Rows from block 9, named by matrix and row number. Each number is 500 + 50 x the weight over its row's rms, rounded and kept within 0 to 999. All counts start at 0. Numbers have three digits each. After the name is the row's rms in percent of the matrix's.
# short0: shortcut pointwise conv, stride 2 (model.blocks.9.short.0.weight, 288x192x1), inputs 128-191
short0.6 097:493525495500453494440423429495458481508555494442521489487450528488500534507374447501479460519460503473487438428436584444472499476499495472555492490500508316566411519357506496490512439497517496
short0.7 097:505435520477439463393442361445515460546530484277498438500511429473451505535505459484471502512544479450463520446502549475497474444491482493374521405376482553536553534440510489527432491478399472
short0.8 090:527440495406473530417506492455493473442544516238499523553505509483430469481556472556488548482439504521467541555544612380427507532433517432466526446513557533448518488504521470555464512462421442
short0.9 096:479489468456543559547488437467514423477566446542501519487438420467566551518416500474515529570451543554484459395494473529477559518553478504481483429469488371548466452444562501554501498488589488
short0.10 095:521525534521519447456490400450542450512547498358567520502477490440528487493459524510450424505554510490524465446510499380399543497454509513393523361440458473514473508433481473571476507518558532
short0.11 103:474477562513465496426511481436440486455488539432481477435533536554434450512514499441494520514503481441443508511466506463531490547517461459456490467455503551460508540537443465490508614486471458
short0.12 099:507501488507459475514526541465502453473527371574449540454545481485472454506492505457504451505457522519563537424480433456280565487440512421616511488494502494491529485520537499508430460520567511
short0.13 091:425366510520474441495445517528490512471487526553446487452526478462514495483344434473543504500443422493496545425445506485382466490486480535556469553483516445586474444532457504506510530489479433
short0.14 090:546545520482538558464516408422508517446480558409582552534427420390510464526436432455414525501528519495459525492406461451456519503439481501502578417485472555459595551468540441474462457548525548
short0.15 105:541502483511549515371477312449558468499511573392510499457529498478507479450397529483487580451511483469516533432510494446465500541476525517420496429399503442481440479263550514503479430444513413
short0.16 094:529482564528509502462487411397510474505454402334493482496535457503470501535425467447485430471467467464424481461469620360516504513518527488337504359382449525544461540350447479471449504535508426
short0.17 101:500453514506491517516470476472488512477508506451494477478472482459526530554426548531492536532413593470511492471474544431494493515497433462468446434396502467470424476442486480562460479484479460
short0.18 093:500557480533575563424486390457443512501495465350476513534514558524527521508548457571464530509504497474536537516515516381481531443557516409428476424480491485499484652418511488496429479514484521
short0.19 149:508521475534527608498504480476452502471487491503522474553412397390502477505503415519525559509521551478421551496411529516514538447510484401510551470505496497497539529509506475478494487517465523
short0.20 083:490437520452418459458460389421528402449464517528533494455518483537386524462460468463452563457453427510473484511561472417521442430467427540506552407521619591499438468441423515618488538485615484
short0.21 090:443585481481551508436453480475500468554560521424508515494520473446521564554479442533480450451499438484516377491418564427449538424503502421480401397376483537495468597405461546517505513497483551
short0.22 099:543544491522540422522421432449494474431532513479539515528495475473468463447512553512476573469405451534441450428460558374546448522500503522431557331459470541451329559429465498501456517534485466
short0.23 113:469452500501449502501480473490473436528459519526478475472480452478487540548385453484532434375525466475447452461471601460522500482499526500479494482443445478512460589480369595470493596444549582
short0.24 097:460452550504466441453566443444442520526461460429485488541441504414485439507467492472500486507570530451511552452439518477443499417463480439485532452435456401485503530468534533449470450498472486
short0.25 158:493494393538528642492486521483480494488508448500430488468393411357516519487533485588514502456504524486446535504487512508519503477521503378480463452573488490469507501506490482507478460540483532
short0.26 085:522472514463541426507561422454478491435566490459453536363552575569449463488438541483466519559447496491475474501488498474479533584468530567465435517380477478509538504443526467521496490502479478
short0.27 081:521530478392516532454463426443423479559511468459472535491481543477407481509484428631478575476521473440496486485465456347424500505510515442468474387457494468538483562419499496511471544483460534
short0.28 098:482451439440479496540446460493515468487539447508526546464478453462500527570337456520571507435467475508468466386513564418397486549505500461558539479403521386516459523532536484585480445564528492
short0.29 093:471516548477483495502463577541443422554520521542491404421467513478492549530358569477546481418545513527507497485543548605394438542475469474572517506468599520603462471563536502523518494539532469
short0.30 103:526436489483514497563475501543540523456542393583458514511525526488547484520442453455502438506517436512495540503419523527442478522500495541356476466518527409594438451492548511446486519556536393
short0.31 109:534509501515535433453530384421513503510551531334479476491504537537507433519536459522508479468523471518477474463545533406534489508538519500420474420457450541454533508501471496510494556505483447
short0.32 102:530518516489527467492469503505586507466535473501443535465569500460560479519454491520516414564399435564552463508477573379432471508520521492470485485550495416495483497411542476483476442479552333
short0.33 093:487456492468509502351531464462487558559537450301476486536497467478453506527522481530535521518496515434541525545522534322516489461567499467414495424480445528493472537492484501494426467462394436
short0.34 100:494468579505494405545456512465557545518615458595425504524553509507517543522426429504469443515484481533489484455512515433434422429468499566506482542383559502491467447451520531610498566486536459
short0.35 107:341489501456321511515533504511297502471541506465516461566495520464334521537528504544565429517477503508546580527543475490398558505363488491596572497541514497550516594530518587433524515539534557
short0.36 104:582527547547492497460436449471488498388462467475491530529537531561509451433520480481456478510514431535461505479432564461414520494518527500493508449432488490479551478446576456487479439517509475
short0.37 080:436463548392410485449440436502396480477597466428580556529500487488394425400502482488471522445560499460479502475542493380436489453401530473444503485449495483472509508436524512511501520506482535
short0.38 100:401325493466417510505455570530527533547562427537508431451492488480483448436432440503540484486427456473508485422457491527441405514531505488554556608423497428450475504438516514515526502471453409
short0.39 095:488452440531541442431487300443540538442533457428446528426524502512484531547478557462489469511544438469486478472538515438539462481447537563355495534442468501472533529397489493493472477446505463
short0.40 085:534477476546462396458465379438480474394451473404499505451540505567479488474459457415470571438510439460456475526461501476558498447487500517493475455497458531453509545430469512576500505466506536
short0.41 088:490466447485505421487514440498539488556481564480496632498472466469500495472483437495436541472479471499515472401507522425384520470513504501516446492429471372460493454459581469584506535517539551
short0.42 142:511477572517526313504487516517478489397507496501486528426534523579518500538521478484475504501486487492526471521450509482527503486541520423507486505466495514493479581508440549536473512519498510
short0.43 095:478450501538457456451502392427484390487439476447429442475547500503510471487341503435482446454491437514395450399505530415540493453470465511463508444414460538500473495392426497515518547505496512
short0.44 097:496479435473435459437560415427464487532443509446475514587472474382473544531439465537469515464519503455454566462462458467526602467450501445516543445488457489529451561397498481496487451545453549
short0.45 101:465484454519448427455400529467502577417543515450547464465484535550483450481424448455488557532496436482426557503429509481492471512446521576465474560467385361461528544487477511522442476510475476
short0.46 096:526411500484527502520434436511531416552537426473513477496497518493478553448448514461506440517444545491438495455509494414397421486568526411474526508460510492523504437439479478526547582457478422
short0.47 125:517455460527506519500471514483511527440480683460465475444454508494502459474466461536514538460361574466489550450448548499460523491438403606489455512474545452360437488512539513481493489545503480
short0.48 104:463445516472513494425543403413434478483511616422527573489502468493439512534445440464479561429493454503490540455476481434434476413465454538430533492443517471501543520456515529522488473496476542
short0.49 098:416448544505508455558532503515475482451403529575594440495509535504527527528438482437473469526435476553555586582500446566366498504467482551564553578497578397620492419512556550511496513504547491
short0.50 110:326497451549325458531556498511295475570503544529485460515493426459335447462487536559488497459488535569548552535515516513413573550354500466547487533494482478519529557553552511532485469488530412
short0.51 083:470450496489481424385490414453446527459457562436501479417495474491504355499512430457441621532512454498467494498452535330437520447449536524460539450433469472474460595442496524499427486544507484
short0.52 089:509444501510459519479487467477505439476575521530384513494489461474549486378414563523493482488509481495446497404492567462374490464417468517535455502441521536456513454462537494548515497499504442
short0.53 088:475470485493446503434573391459482480478498447313523517523450430503436417439539535498500533480550516446436524489549489386508529471491575480399507471439517548494519496484503516524478527468424461
short0.54 098:454508499554483585491481481471508485486508548527583490490488488420473467455489472509548562584547492495507598483458491434293484491514438493513537447410493467487468427457523499519534506545584451
short0.55 096:558530526518572442545495411460499462450520525544544508489509462466549420487439444549501483511440492508460539479474526330430448497466499461507509473437473434507485494375566505450494400491553399
short0.56 080:493538485525531591437454418468533403441481438451497551487512494506517486419521462544523519565511397485461512491526518383371499474466508489504548374519445526509504477403499464453477469542546556
short0.57 094:490522518464501522462546434431472468467507443409456512535474503500523492472573518455428500490539445533519487512472513431474463479468524483339464445458455510432500468478469500537479515480493480
short0.58 099:309355503540487477543473526515432493433532491532553436503515504510460476526414497462602424562413452499513603481435553510320510478426495524538487533383489319566457475573444541489463524498556410
short0.59 099:451338479535536490509458503501454452544480572537508490511486509509506483512444519520433484487493484542489524552534526422323480452441481493554542584518565452516528467458545533638475520501526451
short0.60 108:495457488492477523375488359510538504453512510330538525509500470469482489493300499449471493472485508465516452428504528480504497508486554483381505446363491511500474509268459530511492542453461506
short0.61 095:533556484513576485512577436471513469472492438486514451413488466520483451479400549495478502506519507588459493419555522431507503472497573515433438487406482475535520498346509510513487478507524471
short0.62 084:550561527435409359404476402421556473433528472416402515444575559594502557471463504481463470449489455485519460473512598412527460462490505473497443493480484533475487510407493510551476507469471500
short0.63 095:451468517471474479473443548562509402463514453533460454485537495538506576574345541463442517370481495476513470411534480596607473468441445509462527539482509505467456425431532490576498537532525502
short0.64 082:410443535537438465497485402464425561514442476453563461518439454467504521527463411444498475495518435537434503468458511459528505500470534518422589478486472459508590552464545438484489507517481466
short0.65 085:512475540341490452464538495420464471458482465393564478517533460463443480557424526406473519561463434512503525502510486427517513509483544505454561441488485493523478559412515534490484533499529454
short0.66 089:480526524386508465439464382469553527454639486368501434484508515518483478507424467517447517548480495396477519501567522380426473508495523483440515451427518517554448589432534514504495558464499475
short0.67 092:530515471476476439498468410480476522438477504418432591438496517520390467511486431403488399467467408482520459441367426433426509499462485516422476457376464502403445567460466489511486502473483482
short0.68 099:455456551476447400502475442480445488453554537508468501409482438525419455591504406505467455465535389476518511483441531445524432431519436479504442487412451404470482594458464567508463524475520497
short0.69 097:471507612493514512429527424470462544511464410402471496530447511395527472495480474452469467486566541537490531456458483440539490428492521431495551509463487516532507477450483529499484506527521483
short0.70 095:471495542424483476459554388455516517478506444474528600530466489457534503565440523491493510488482473489522443468482530439423546454477466500416495402402453413538484471320498514508494458507495514
short0.71 098:497485463412510511459455398487452520580491484495511502512463465460435437555538477500481498518500485564513499504480526350453440468469510496353522494420413365493452478474500535472415514492544412
short0.72 097:516369514486482516469504402398455547462536609444482473515522504541444495596460432537497493543438589498524480472478592435442525468436460501477482518424484374356460545536541518444460457527504494
short0.73 100:497502471511469497374483303457427539539489566383517531521472510481446487468413510511456525444597412500496512456436534363494471475473465501412462382507459407488433566374454536480478521424454520
short0.74 090:419508528453499491492512507515552446472521473588525460479512443475512603499433545542475538443435512494555504502587524555365510477464483450603551558509640606547487399495556499518542496468553505
short0.75 107:469390520517466495474495528553502541473467487527535603538477534504492501590422491499567525543378573478452489457499598465444573505467567461545559546512475362513493502500516511446510478538528555
short0.76 088:497414572476461477513460448466522545456525521450568415488524525557420529517388426498501480495440438423516548468511480493499470530451486582422581511390473475505468494428470564506446484502492449
short0.77 095:452587493471482504409508378440564536481574448401487511512485508481414508552508435517501525568444482435537498466514550401471502509501510487522543359483468503493454589491471541387464479453491552
short0.78 115:289515410489285530496554516589187445512510514536474464491478558501308480486551563504499462436524466483566479522449490516444531476318499487455521517493503455542489514566518509494503407442515496
short0.79 087:511441541480488448439437471467469509425553445348504516462518528513481520461487475457486494592450409442525554501564489378514469500505535445455495529476555605461477523415532500547459499465515487
short0.80 090:517549560492491462419548485399459552461465480319545481494512536481483460455525476497471497521536451520511481527377477353502531490493536506463532392521465498558548497519514497489445487468522506
short0.81 102:506463505447529496352501442429491440536450428247457508496484489451494521574481518508476563581443522421475479519550538354502482517538503441452499357447447548546515533457468468535374502458431463
short0.82 112:475408461505493482519476477404450519379501509517499515508520480445534403546351431470539518506331514498498528435487670412536572503465500491568524482448519489381453558501472533535460454564582552
short0.83 100:434526636432465451463390431448526495492460458448538469510450500485513442566516471504494501435445428481545461482383499471471492451471416437479610465449509490530493566427482501444482499510515467
short0.84 101:438367495500351489513464490517454524462506508549426460508479487495415420441506436517505498399549470492515469451371483472340525477358485555488471524489449424507515392538498530471512495529504470
short0.85 097:520456538492599503454514477434401516531521576455482558492495563572512524530539450502481487504488411481558493520498459387473480511561544455504493495504472456481522501497553531541426519521605487
short0.86 088:492415521480517406473504427471532505419486491483507434481498502495501460467338470492535493559427481466520515381557492415458447510508497541489464455361513429522406468434429518536432519458479452
short0.87 161:519501478513504540510541469466434516495477487476511488553353293218527464509514460513499529517513500497465548505482512479485534455488511396508564490507478490488553519513517520456495462506458509
short0.88 098:473427498485510451461473454437446452436521473441503543418523538577543513527315504456498519459490407529399518452466530404533453498488542493468531530410496470569486484402463467537468535477498457
short0.89 110:535460471531433476555464446494489489552550440460497516513503505476425399526515491527512476471531523501399460484496533485552492542535555494512512418447463506419465585484449495463492553522574479
short0.90 098:479451499468483442559466475412560446459556567581558546470502485468544487491393474514466532490464511594426517524516535385387520447479519420535580469403513432547475461392478509612502491496624410
short0.91 110:535523480498495445532466528463474417495601511563469591534480494450484415435394502538478581414491521449436551456401529518482518475490399553471385485382443426452474558451537464507477510518510460
short0.92 109:513499481353469506486481486441444538481547505539520500544471518497481512550523451527503460533575471487518508521527490366406512473520488400438492424482514481543527446485589519528447501443537490
short0.93 105:474488459541456448441437449473523478499500479469494556475523508522430499506459493450443557456521476498417505459511465434468541427457515532459413497374473433549518464395502489564478485547464482
short0.94 149:497487343524520495496542492480458489527528479494498464542369357323483508485513420472541535460439498515446501490419525478494498503520522409483519458511477485504450532523499463468503464520487504
short0.95 101:550470497508543539571494490472515508483541417540513458488487445478525473520369483432482403529445475479480530455500503455497476484576508559469536545441549460474480478390598502540481573557553376
short0.96 124:494515476500463581536471534499524466569525448521584543527401400427499495468463495570457531437550504508447561443497504546460553484428527521494569488507523445481500353511599504562528501562564509
short0.97 089:508531504446453419431513421499531469517491448473356407471499513482504532498397556472516434432422502487501463453410498421481516541500444465484462530435421432547470443430530513466478490458552476
short0.98 081:446474455443451514483389455434443498578505497437523518502458521453451479500513432523509451448514423399520566399488573374485527440434510526487539487453479485599509535377514501496485504517456489
short0.99 096:418526497427230504491488388477406408504522477550482525520495518518357418484554512535459518433521428462527463505448501484518524449416449508504493427518459517479443549518450552506478557470597471
short0.100 104:471529449524544494386425479506474495543538494275506483484474500489494472496488490532502471449503474553566499487472512340487480461411506445425506429522438297494468498403519476431394413492442456